Weights of a small sound classifier: log mel input.
Rows from block 5 of a small sound classifier, named by matrix and row number. Rows with one number belong to one channel. Each number is 500 + 40 x the weight over its row's rms, rounded and kept within 0 to 999. All counts start at 0. Numbers have three digits each.
After each channel's rows are labels from the 100 clips, of 14976, where the channel reaches its highest value: "loudest band" is the band of the loudest frequency at the time of the peak. Only what is clearly more common there than usual is listed. The data: short pieces for a synthesised band: melody, chords, bass and drums. In brackets: how many of the 100.
# convs0: first width-5 conv (model.blocks.5.convs.0.weight, 192x192x5, each kernel summed), inputs 0-191
# convs1: second width-5 conv (model.blocks.5.convs.1.weight, 192x192x5, transposed, each kernel summed), outputs 0-191

convs0.169:476481542431559485472493515500429493520516502516480533525529501518470450461487485472451505464485519420481509434444482478514502451488462453479532496431455494569499458499508530478520481497493491508507498541572688453439525471566356537529476634511447521491578542488552504555497534547499462567558545469489484463510509469415481486479544496504520502509467487493466493517462508491463441465503491560506525518446487506478485494550468507516522507493461414492478521533462483470484454480458411454467465514485472430507427466493443448478521478485505477474477517507488478451501503520533390541
convs1.169:452503525566521514618537523526461493483577512518578547470506496504458465469568485480483463490506496521500523484589463496536460486480503503450436472479507500498502501486476509470516493501470518516479483486447385512483505492390461477492517477468526504495462474486517496521468491576486478450459472461458470601483482433615472487489517456467518496481431492504452447510466479515477486412474496501508465484532495482530487467530456434564479450479538442494533472493407508519533527495526527550491354435568491544481524481531481476520495473478480425381431506481500491499521541477581579526
loudest band: 500 to 1000 Hz (41)

convs0.84:481509466460506534537492509528449450565471479509538524446452503538554560500436509495455516494509537463489532581496474518427492482491437520455477480454473564456499468504533498524512579469548417509466489495590453523539483451518469433471464461487432500496550468418476445542489462455500479560525449472449507446480507481399520485515585494481495521566483517541477416489478521390433497507424543519499485417508484482459486496469460510511517465439563557515544546502451492477526467525512511509477500444571394521520471516490414539529571500501493473493523459464452443552518497510456554447
convs1.84:460564455496546466550491505495465464456593482495577494499560485571478472493516541510467482505480565519475508574485561497483434497474509496505447472497550500483525449513506578485489439480502509502551507531647553511485606469540459519559484518491446448469540450437496490458488548446485448509486469555547517448508442544498502500554627477523521402513496539506518487513511483490504567466494541481505477479503534533474551514454457519516548499470550457475491471488492520481486492473511422466463560515499499512566476480425571469523524503524438427547425502517440547527437485455435546477
loudest band: 250 to 500 Hz (53)

convs0.49:553518559484440517512474533501570497416529526500523557514569522447479494498467523487459531480483542525529503480469604514494411475481556535455530432477427455486493484491491465501501415484571451458548468510504564539419445489531558556457583445488521525489509522486546539537464407535506533430546523455479485507517485460425501502482532526572488503585480504459528519550461524476491581505508475498529553440509499533528481543469440545432566466524464504471416495584439541491506508518527530434545503459498560496514488511473452465472485542526477450547586512496546497536487523556463529531
convs1.49:472440447492466458466543461478495466528587496514504519477485511488486489433518466508482453533445523456523391463511459552495513487546514441477474542477522570547439586479445480414512520529526495523407452514479519570527435536561412459499487474517502478515548579480543537481490480479479549464482485451491469505548474439557478367545445461498492444410426414516483519479465507495503453545497460514446474551527481549507477426441512480476498484461493474436446511484472521512495467525540434426528521449480487492452516483530508478498508437477530472473559489509495477512538538462564486437
loudest band: 500 to 1000 Hz (35)

convs0.14:519484505532451478487479462525504472433468502504498491761525537467460557496511498481448494485417529444520586487475510527483506576513533495534530457547497539502553480527502517532496466492485494462485504445516507572431503532508447483439448504468496486496436517503550495555508507419520512553447444483499460508508478461504520481527503476567485492463451548555529480499471474455479487586435511492414536517448468510528548447539524552515499523491466518515581476469488576525558463493518506518517571498500466432465520473469476485520466525459542491508564469480494475476465482501486477423
convs1.14:520472470559488462468519561508515480473430512412474477670522511470351536416477542504575548468510506448554526504509425534455548505517532528458550549500484463519516537515465447471525493470495522463563441480499483480512533528472509490500457442477489488482476485459454507436453551546518471477508515438522458488480515447499451414495467511498502475437520516495469481486454538519528491564557521489538527524439544516522502443508542527503509490506456489493542531534504551484504496485516583514494488504517559512465570471531547508503503493462582478346541503488525549485504482513550423521
loudest band: 500 to 1000 Hz (49)

convs0.160:472517452509482491458560560509448525579458487440533492512518500473470519470598492498508531522454516439474626585576500545530519450454549451494419444521423490435478483472497489524522487475475529472430491465502510637471479515460594473538492437535487489496521493415495498543513516438506481471483591443526533446519490527523530499571452463482496537539508472542511508441564514505464520490488503493499494427489511515518516516534615527501524509526411564494490510478552522485474407513486492527446513496491555492476555560447479510537496474490472477443510481528487561494538527496548461476
convs1.160:501504478581481527491464481508477499462429489435476496514494486542461555465575495478449494505455508472500400464484494456477413510504534448513476483473493544526496486504528520505505508470461481492523528520508465501499520516508543491495559513465546492512504487467476472492473466507485498461502479443534443514503487552459423436474472486554476453532546427556522550482522465509532486576472515445537493519542488530499510494501501547548500439546538489560522540489350515472536606554509605625504370416563520518554519550457501518470536479466482509540490501509491637491472509520535464515
loudest band: 1000 to 2000 Hz (40)

convs0.40:460538482529478504470473497476509502518514526502429503530549566517497483509559522448498476427508498499466505523511489497512493465492523470522454607557481530533391525511526547538545548491528449507509410538572545517579550532458549521497490459543526502433510453546569475499449578476517541465485500502515455463435518450467521622526472508547523483478464469459536453503508507500507483479581491504525490456528520350455527457488497509534487498486429550501518503451553574481499487502494479537508452550552524508541371514481530511546578490516555524473460471421531551471446474512501544475
convs1.40:469487513474472478521507453481498554493526499550449532485486567497525473491559494490510488489525507454496536509544436469509528475464496514495534448486481558507444477473505472492487462484498451468541395508482440481495425513469489448467482490528565523412523504466553520488368547457494539546571510539504514491492508564453508591504513499581505500436501445507548553571507495472489502456522490434530461491529480358460489454500479533451539439513548461479484497505446507497503531457480664480488435472528494525553474556547521513543485504462508566458490414446517563459481459495500546539
loudest band: 1000 to 2000 Hz (30)

convs0.26:524422481524495501485485549688545494477500504557525566523500497432484507445509492459429428453486471523483473519520402453473464484371449426509469491533547492506492470420427504507509518480513435507562509552545522549539498509546528475482529520479522484475485504532486481455485528516502541445521492472507485489501479467546475522495541497539556437521490493522528469519452506537525454495499408517498568460472446478518521467401484608470518498465473513488462519512545534489497537506493511427481475537547491516446483536446502456468415433488446498498429493476504476474446483486509469417
convs1.26:470422482524470461505518515523414493484566553484492508476532491417545456540531532439549524521476493499439510497549474494453514544560440539493544513444493547495513506461479481573459454547502505505606473466453462514521539474502451466490467476545529480542456451488516475443523541484496481447561465509510480559516523532486529428474491499470507422490489565460556587558437459501477467490513490482536493488514487509491504472473513614486512496508574459490607580540473532504514464513447600453504452453531489539536522589539493521430463549488607511448561487464538509489546522467535457496
loudest band: 500 to 1000 Hz (45)

convs0.58:526440519491537451520495531458498520511501492569514555493440501471423458485465466455520470492453512543453553550507504494494433550497508496477526481467493472520502467451492435480476440494443513483523517506460437504492470460441512468541532469430414537491433459489436530475491478418482557510605488470513535490491511500506492462513537453431513467630432489493517529512524488523480440558467512506537513442506470520533411489433442498441452515538510545495519492499504558556493526576466571502472583547459493616495503465498441468450448493452524511493494552461579495515429586448491502485
convs1.58:458455462520454457488494502457440512533477517503524514507499528516515520467514532491502461533454492452517447496517511455474460514500480466488473520524552658495517553540510388432459472511499473465447474457417457604467500448483448488516459464551465465518426521508491528452539429497480577513510517461464429515550462494491526446473513520477431473490492524523558494549479545450510557595475435540400558482506413514476534472495476434470476468475552476496483521438506507471546443530502462554460485463479507464501516515492495504491458505500479514363452479515452520503430575523508499497
loudest band: 500 to 1000 Hz (38)

convs0.25:507486566545522537498496480540538456560480530539539507507520503504436509500573463513538521483541491601523505533561519563490501500520483522501458538584467529543520460498505604537557564507513459428457515530517543561473540488528566494538502485525578515497509488579653454598577584530487606491528521502532448446510487515441481561572525532502572481520495501564495459548515538498493483488519516528506557438482495549496524491451479450544524494469449529494583453479475491489470496545494526528540525521554558520483470529533548489449513501535469471500548486557500530476512471525471444552
convs1.25:435510490443518562512507446511440498470549462414460531476492519493532464486474471471466521511481530498506582515423463559515523458511469540494472463435483596522485461459408455488431430454551529432504485541541480442465460489481505482455534453526479494487421488451457549459460538441503433589545505497488557453484493480518480472506488519575458538385453507511518565546543526465437543452480505460518511530511464497489499482446521530489501497497472494485510500514459578545526506490447548527464382494537403557518492513581469507448515517502546492421468493469521496529476472568496531500
loudest band: 1000 to 2000 Hz (25)

convs0.6:463459529499569520528482511519433556499427461564450507460498520452514504494508490544483495566484590474509513587535488446450546477519539505505507461475550545481504482466508501523484568493524474506568557512505543472511485501622424480472532512465526501564523444506557487523479569552466520490550513467501483420534481478619445408542456517435558487541485552484456495578457455530495432463514466479542496476531515476519439506470504468561532585520501504534456506506513446503528495467432584525420529477527422525485549548486512505483445492463487513474476456517490463523471491484399547480
convs1.6:461470516553542484532584445472434448498517524505533554473505496450509570505552467530446488494468494523509525452537505490494485531499511444410432523467517509499511507484512501496500473517508549478481486470477418499507501485376480501587459534491455514542489516501503505471510512485505453488492452532481527495487499489616479441474466472461488464476461523476444472488436481505480468497466483468487521490507459476503499440562476498498468493484599449569515482564447500492523456531549470530466465487521501532508619505550550508585467449446529468286514525550492490578513523495501556499
loudest band: 500 to 1000 Hz (35)

convs0.175:484474482497447500481525521499407558499467493505448443422445467468452543488485556503446586520480492515473468494480507520502493582463522454527571439446428518485528457529494453450560466473535466486510502442496500526507436460507538540475503449471489496500484510468526479477491499506528494491513492492541466610504529542415485500501545474502518541531513527337504494491477497470476489536492568530610487531519496522489456540491487479462537540501599454449453498462456491473527602535416443493492500546552565482515444481557538494529486442502479603502473524513498517490406482471535548484
convs1.175:476496477474468490556501439468413500522508512514555478463506492480621491516473477501523472503432530351543492476500566503445544448516448526529579479478537477556507498516546536512495505508457589480491527495432452485464487517494473478499483495478487546525499502537497502478449530528525500512560473408505458627543483601466431478497552496534528484443525538424529538485543505515513476487476505486459503452559490505487561529510461484513504464578532505495517465434521463463405440503487420495526471477465503430433447455450481465519475505488452521542453498511470495557425491495427469457
loudest band: 500 to 1000 Hz (37)

convs0.98:488460506508531430508546486585493532467542467497520516508516493413488473500498473463521492491465548502529472564502450514450542466509481492490475414502512521469592533499583505443532495479486450491473444554520527514524466512531501512479508470435527497494455472443535456515495513517509550431470507516520479447559529565516581526552536438607526666526566531538487474451503477520508545472512476521545477531514478535459477430511414597500549474495500496439474451495505484435523465470478465461482438446466499532493466460466456439447491507548424494490412482514517470520448443460504517432
convs1.98:480524483530471415508561455499471471476515460516502507493515523429554457526537475499554496467494551496470487505563490493466516479473462506460522498458494495511547531521583531493397584493451482499514472450479473538474511505451449390522514438513512502486538499547520478462508448505505470489488440424481452500534451496491469379526488457640500559486487488479479524460478458496526512480461497495429482489505469512453534433501473613552513489468547438456576499487445530445587483513496550458503447453498491544496532484521512487489437548550568505415534525498516495556597556455508467534
loudest band: 500 to 1000 Hz (38)